Weights of a small segmentation model: widths [64, 128, 256], held-out accuracy 95%.
Rows from block 12, named by matrix and row number. Rows with one number belong to one neuron. Each number is 128 + 32 x the weight over its row's rms, rounded and kept within 0 to 255. All counts start at 0. After the name is the row's rms in percent of the matrix's.
# fc1: MLP up (model.blocks.12.mlp.fc1.weight, 1024x256), inputs 128-255
# fc2: MLP down (model.blocks.12.mlp.fc2.weight, 256x1024, transposed), outputs 128-255
fc1.635 107 [ 90 176  66 119  84 153 136 126 200  93 108 124 131 115 154 147  99 135 128 120 160 152 151 157 166 155 107 139 158 147  69 120 144 189 163  89 100 123 136  86 141 102 163 135 114 135  51  43  35 173 177 177 129 158 182 185 141 146 117 157 136 106 115  72 185  88  60 158 135 127 162 100 163 168 156 118  84 100 132  88 135 170 180 180 196 155 123 142 109  63 119  81 148 142  86 151 118 132 132 137 132  68 117 102 174 140  66 111 111 177 135 120 136 134 135 153 180 102 156 141 140 174 104  78 142 132 101  70]
fc2.635 087 [157  86 120 160 122 193  78 119 155  85 147 128  93  82 116 118 126 105 101 106 132 107 180 117  98 163 126 183 168 188 192 184 156 129 127 134 242 132 101 151 105 126 135 126 186 160 182 145 131  68 141 104 116 139 113 136 164 122 187 190 101 117 108 146  99 159 105 174 124  88 108 209 103 138 143 163 104 255  87 113 139  98 100 101  98 128 121 171 107 113 125 133 141 126 122 123  94 173 119 125 153 136  29 104 127 104 170 109  77 118 179  95 166 105 136 137 144 141 131 144 119 152  96 132 162 146 162  73]
fc1.636 100 [ 82 150 164 116 158 137 109  89  87 172 146 155 106 118 114  63  67 164 125 116 127 132  91 126 171 127 128 138 145  84 178 125 149 109  75  82 111  94 157 136 111 137 161 132 224  95 123 126 152 120  85 124 115 184 152 130  13  94 145 166 155 119 169 167 147 133 135 202 132 121 139 158  97 122 137 116  94 140  71 203 108  71 129 162 115 144  99  72  97  96  98 105 153 142  89 106 131 127 120 116 150 158 144 104  91 108 112 141 120 146 164 112 143 145  73 106 129 112 100 127 128 133 128 180 124 142 123 129]
fc2.636 120 [135 175 105 165 117 117 109 125 103 143  93 182 101 126 105 121  71  85 174 100 179 160 127 182 156 102 162  99 109 118  79  87 141 139 126 158 110 163 158 187 113  52  97 132 103 117 124 148  75  60  99  95 137 178 168 131  93 164  87 160 110 126 172 162 184 151 151 132 153  94 130 123 110  78  87 181  93 112 190 122 125 113 173 159 113  73 143 121 136 118  53 141 105 193 120  92 133 121  81 113  89 137 181 139  95 121 101 113 108 122 156 147 101  88 150 140 130 184 126 110 137 177 126 148 142  72 130  91]
fc1.637 112 [146 237 114 162  78  73 134 136 128 103 126  98 148 106 144 128 145 122 224 151 136 154  60 137 134  76  72 120 146 115  73 178 114 135 141 157 118 146  84  95 176 176 120 126 153  86 143 116 101 144 130 142 180 145 163 103 150 161 126 126 133 109 141 102 133  99  98 136  67 170 227  71 115 130 138  73  90 125 151 110 155 186 112 125 200  91 135 128  94 113 117 103  99  92  47 134  91 114 146 116 155 155 172 177 143 139 124 114 128 137 130 117 147 115 173 123 152 118 127 118 151 137 163 120 134 151 155 147]
fc2.637 119 [ 67  96 134 117 143 121 163 125 102 162 158 157 132 110 109 125  80 141 138  96 128 177 157 135  77 139 146 150 136 133 195 114 144 122 130 105 137 146 172 145 121  76 170 122 176  97 148 134 172 175 119 131 104 133  96 173 143  97 188 102 118 161 120 125  85 131 143 104 221  91  90 183 118 121 145 198 180 117  86 119 139  71  95 141 110 117 177 154 119 123 165 130 164 157 115 144 129 142 155 154 180 183  55 111 107  89 117 118 155 105 170 111 128 135 152 161 168 125 112 137 126 127 105  93 158  82  74 115]
fc1.638 097 [ 83 115  62 140 125 103 157 105 134 185  91 155 117 140 136 149 117  81  94  68 130 154 173 130 147 162 142 163 140 131 108 161 120 132  39 130 148 106 127 159  85 149 144 150 192  92 113 135 123 155 130 142 130 129 151 183 120 122 126 134 152 163 139 147 138 144 147 154 122 135 102 124 146 111 172 175 122  99  56 179 142 148 121 201 147 155 121 129 130 153 104 131 140 138  98  61 107 147  58 144  89 142 133 116 186 162 101  94 121 125  72 178  82  89  90 161 132 101 135 133 182 150 106 148 115 197 141  69]
fc2.638 075 [176 116 167 156 154 136 135 140  73 107 131 147 124 124 107 158 165 102  72 173 135 129  83 126  85 119 107  86 135 130 128 167 105  51 122  65 150 137 113 127 179 168 108 121 142 140 110 142 148  96 147 143  83 158 115 141 133 148 156 127  89 125 102 189 117 112 130 135 130 106 130 105 131 136 125 166 125 183 195 111 115 175 122 110 133 107 124  40 191 120 132 142 147 135  92  70 152 139 171 109 170  98 139  91 151  96 130 127 143 127 171  75 180  99 108 131 123 138 192 166  94 128 114 138  89 172  93 177]
fc1.639 101 [170 144 157 170  78 202 146 130 144 147 119 155 119 116 100 113 134 116  79  57 169 169  98 109 155 204 128 134 134  82 131 150 124 134 136 137 162 102 101 138 158 163  99 134 110 165 192 115 121  83 144 195 116 186 121 144 112 129 117  69  94 101 109 115 186 108 128 184 101 121 132 118 224 127 125 135  96 135 162  92 136 115 107 151 145 140 122 104  87  79  82 137 151 149  79 173 132 104 108  76  91 126  68 161 119  49 131 117 105 159 103 123  30 107  97 131 146  94 173 204 137 184 146 124 139 153 171 184]
fc2.639 091 [177 119 141 135 140 170 118 149 108 119 122 121 154 104  60 211 146 137 129 118 156 154 185 118 164  89  97 107 125 168 174 130 119 105  98 113 133 130 125 161  80  77 163 110 210 154 102 122 151  92 128 121  81 116 102 105  65 117 140 145  85 139 143 143 100 164 176 109 158  94 154 120 163 102 124 210 127 162 157 120 113 118 157 110 156 119  83  74  92 127 184 125 191  92 133  83 179 117 128 196 101  67 138 115 133 104  76 125 121 141 135 112 154 120 140 127 115 111  84 101 118 115 144 166 157 116  78 138]
fc1.640 078 [136 138 167 139 126 118 126 120 171  77 128 107 115 188  94 100 157 148 120 105 119 130  82  86 144 191 122 110 150 109 157 139 164 117 137 132 132 146 138 151 100 122 162 130 129 148 129 126 109 173 119  77 126 111 123 124 166 117  86  65  93 104 111 146 101 166 133 134 111 163 215 102 129 187 152 103 131 134 138 126 130 110 144 110 119 171 122 148 137 116 105 161 152 137 159 172 169  53 117 102 143 112 141 162 115  63 141 144 104 148 109 154 159 145 119  80 138 144 166 116 153 152 169 174 119  99  94 110]
fc2.640 084 [ 68 133 160 132 141 137 154 128  62 145 194  72  82 125 167 124 138 137 159 158 100 149  84  99 116  83  73 109 126 117 102  80 137 100 148 107 150 148 138  96 118 150 145 166 122  87 127 177 112 118 182 154 120 108  96 122  81 138 183 162 150 183 104  71 127 106 119 149  83 129 133 122 114  98 129 167 165 117  98 152 111 133 139 144 104 111 140 143 127 133 115  75  92 137 145 130 105 169 152 118 133 146 140  86 133 166 131 171 114  57 160 118 138 134 109 132 167  93  95 127  86  29 137 137  74 125 112 113]
fc1.641 103 [144 128  87 117  79 126  99 116 201 125 119  69  94 192 199 198  73 131  50 139 160  96 189 101 150 126 155 163 142 148 158 125 119 149 119 110 156 105 159  95  60 162 177 143 103 130  47 103 122 113 103 101 158 131 175 140  72 154 106 140 219 107 129 154 111 104 108 157 217 170 139 106 157 119 168  58  85 151 110 195 178 184 117 182 165 134 109  85  95 165 115  90 142 161 103 157 116 171  89 169 118 130 159  71 104 179 113 117 144 111 147 192 103 115 141 145 119 115  89  97 135 150 109 116 122 156 150 125]
fc2.641 113 [101 109 145 138 215 137  44 132  74 112 153 147 138 110  81 154 142 109 139 171  97 128  89 121  93 132 152 152 111 132 183 130 205 107 112 143 149 145  95  91 143  66  99 113 133 131 170 142 129  86 119 107 101 145  83 130 182 105 149 109  96 107 148 117 135 122 126  66 135  98 172 142 147 114 157 170 210  89 140 153 128 123  86  44 109 118 136  94 115  63 133 153 130  70 150 147 167 146 169  92 151 160  90 147 151  53 164 121 161 106 120  95 167 119 137  97 176 149 155 133 121 127 134 174 161 138 104 129]
fc1.642 097 [101 147 127 149 142 106  84 130 127 103 124 193 162 136 121 115  83  75  89 143 166 152 118 127 127 133 137  92 134 171  73 116 157 118  83 153 162  90 134  45 140 148 169 122 225  71 151 130 120 127 151 191 141  89 106 145 145 135 133 123 107 127 120 138 113  99  91 166 124 126 128 195  94 146 150 116 146 122  95 151 148 112 113 115 103 105 116 136 154  79 152 156 168 163 182 170 128 138  99 125 125 172 140 134 105 207 177  98  79 146  68 126 114  88 105  94  94  72 142 164 138 162 126 114 121 134 142  65]
fc2.642 098 [101 100 110 119  84 130 111 107 132 146 105 149 153  65 131  88 125 162 124 159  90 137 179 136 123 169  55 164 144  93 121 171 157 174 234 128 110 149 125 104 120 176  97 112  88 113 131 184 127 191 153 128 189 167  86 154 193 106 130 129 113 109 147 180  66 154 235 127 116 140 115 116 109  97 136  40  72 176 135 114 165  91 155 117 113 104 144 119 101  82 125 128  97  55  77 103  97 151 133  93 153 112 140 147 158 125 135 140  83 111 104 152 151 148 108 127 129 119 135 113 131 164 103 127 148 143  70 151]
fc1.643 102 [150 192  75 133  99  79 166 133 158 119 134 155 115 171  97 134 133 121 128 151 102 149 153  98 139  97 169 132 116 115 135  81 136 131 138 110 119  93 145 116 195  84  91 109  55 159 130 114 115  96 154 123 144 145 180  90 126 112 140 106 143 112 121 138 146 107 177 172 146 209 156 135 107 140 129  95 105  72 108 164 168 135 206 127 124  64 117  86  66 138  92 106  83 109 132 116 139 131 134 104 131 204 158 165 153 145 119 118  87 127  97 220  90 114 170 175 117  45 119  50  79 155  72 111 146 117 144 168]
fc2.643 113 [ 99 140 166 114 201 179  72 127 149 167 104 114 123 145 116 128 108 139  76  66 156  88 107 124 140 178 129 116 110 134  64 171  76 118 138 112 130 143  96 147 133 165 147 122 148 165 144 126  95 159 126 104 162 174 114 186 116 164 129 202 136 160 198 161  88 129 161 135 189  93 105 169 139 116 151 107 131 184 204 148 119 124  44 155 137  97 140  99 154 119 102 152 113 199  82 133 135  64 125 126 141  95 117 117 145 144 149 125 109 120 137  89  92 129 140  91 126 113 125 188 160 128 116  78 130 157 127 101]
fc1.644 098 [114 108 108 133 178  90 167 117 130 171 169 210 124  48  78  93  75 110 103 173 104 129 198 136 140  90  87 119 144  23 117  99 129 117  85 120 162  83 163  80 119 156 133 127 164  73 126 146 176  98  95 161 173 113 122 169 134 127 176  81 107 160 130 131  91 103 117 158 151 158 129 173 137 104 139 163  91  98  88 164 109  84 223  89 132 128  83 135 101 156 112 109 130  82 123  89 107 169 123 158 162 147 134  77 108 145 100 117 109 110 127 184 147 107  62 143  95 141 157 107 124 138  78 116 112 128 144 127]
fc2.644 091 [132 183  99 129 134  92 152 136 176  68 111  92  96 129 122 116 152 135 152 142 137 103  81 128 159 172 145  96 138 172 130 164 130 141 130 141 109 175 119 115 194 131 121 126 129 129 118  89  27 103 198  73 138 137 116 128 136 135 107 182 121 139 151 150 131 121  62 138 122 114 146  86 199 137 104  69 145 160 188 104 163 150  83  95 122  92 133 137 139 185  80 129 115 119 158 157 130 134 130 157 179 106 124 168 116  89 152 112 143 125 149  11 148 129 137 159 157 141 120 109 156 151 101 125 191 131 129  80]
fc1.645 103 [120 241  52 130  97  95 173 111 150 117 119 130  73  73 155 141  78 127 134  90 160 192 182  86 159 131 117 134 170  86 128 112 162 111 134 147 144 119 141 100 145 101 115 114 112 179 138  39 134  68 137 177 124 107 133 107 155  89 153  70  54 192 166 165 123 108 115 146 114 160 111 111 125 155 142 181 125 104 113 169  87 163 129 139 115 136 122 111 125  82 139 106 104 154 179 118 103 140 115  99 150 128  87 101 160 166 117 109  74 124 126 128 110 145  58 198  96 170 147 174 105 133  97 168 171 134 168 109]
fc2.645 099 [152 102 142 110 210  90 160 131 104 142 194  67 113 124 138 175 133 152  80 166  88  85  40 105  53 101 152 215 173 184 181 173 162  52  98 115 114 113 106 135 105 152 148 136 132  91 129 122 107 139 134 135  82 108  81 145 171 153 110 109 122 115  84 111 108  86 102  60 186 180 151 120 138 126 166 117 218 178 122 100 121 128 123  83 120  90 180  64 168 172 154 130 161 103 147  99 149 131 182 128 158 110 128  57 141 129 109 129 140  97 134  85 142 160 208  88 158 151 132 158 149 138  99 167 143  83 126 140]
fc1.646 096 [151 138 168 135 155 167 132 132 161  86 115 185  65 169  27 185 124 128 161 110 180 135 132 132 169 141 113  76 131  99 117 131 132 171  94 129 143 154 101 125 137 115 128 126  88 167 122  94 108 124 123 120 185 171  89  67 179 139 129 132 108 102 114 115  82 120  70 159  69  56 143 104 155 171 157  88  84 107 142 109 101  85 175 111 146 164 165 152  40  85 103 118 125 143 135 170 170 136 109 139  79 126 102 149 108  69 108 124 122 155 172 104 120 136 119 204 154  76 148 150 145 127 134 139 150 118 115 152]
fc2.646 097 [193  81 142 156 135 178 187 146 123 123  86  97 122  77 128 182 165 114  75 128  80 161 193 122 113  93 119 160 141 103 191 105 137 112 118  44 108 137 117 157 105 113 108 130 192 183 146 109 117  85 138 115 120 128 105  89 108  73 140 133  73 126 141 154 159 136 123 129 123 113 116  82 130 118 143 194 126 140 151 131 117 112 141 132 161  90 102 144  91 189 136 122 157  82  88  46 111  91 134 181 153  54 176 130 156 101  84 103 148 140 144 110 137  91 137 193  80 143 138 134 123 146 146 156 147 116  98 136]
fc1.647 116 [208 171  78 138  62 139  91 132 163 136 123 214 139 176 127 202 158 146  83 160 111 136  79 111 147  94 184 104 149  82  52  89 126 170 141 116 124 146 134 105 140 110 132 137 174 148 119 124 146 157 105 140 155 175 141 170  97 111 154 158 138 125 116 106 102  88 172 121 137 211 133 119 117 109 129  91 107 106  81 179 102 132 205 140 165  87  91 168  95 151 115  83  99 133  96 129  98 117 127 146 101 162 146 147 130 180 103 114 177  97 141 145 125 153  94 121 102  81 113 115  73 141 118  94 142 217 134 145]
fc2.647 111 [ 61 121 165 138 107  51 100 133 143 180 123 177 161 176 118 111 110 109 119 143  94 157  91 160 122 147 174 120 113  82 131 101 111 170 119 117  68 131 187 113 112 107 181 116 123 112  99 109 140 193 141 182 160 142 102 185 153 152 133 114 112  88 157 100 176 114  72 136 138 120  97 144 138 122 112 107  59 136  91 116  68 114 108 119  96  78 160 157 183  92 146 120 109 134 114 168 100  98 100 149 151 171 163 173 106 139 105 127 140 144 151 151  99 106 163 132 100 181 137 176 124 154 141 118 200 167 119 125]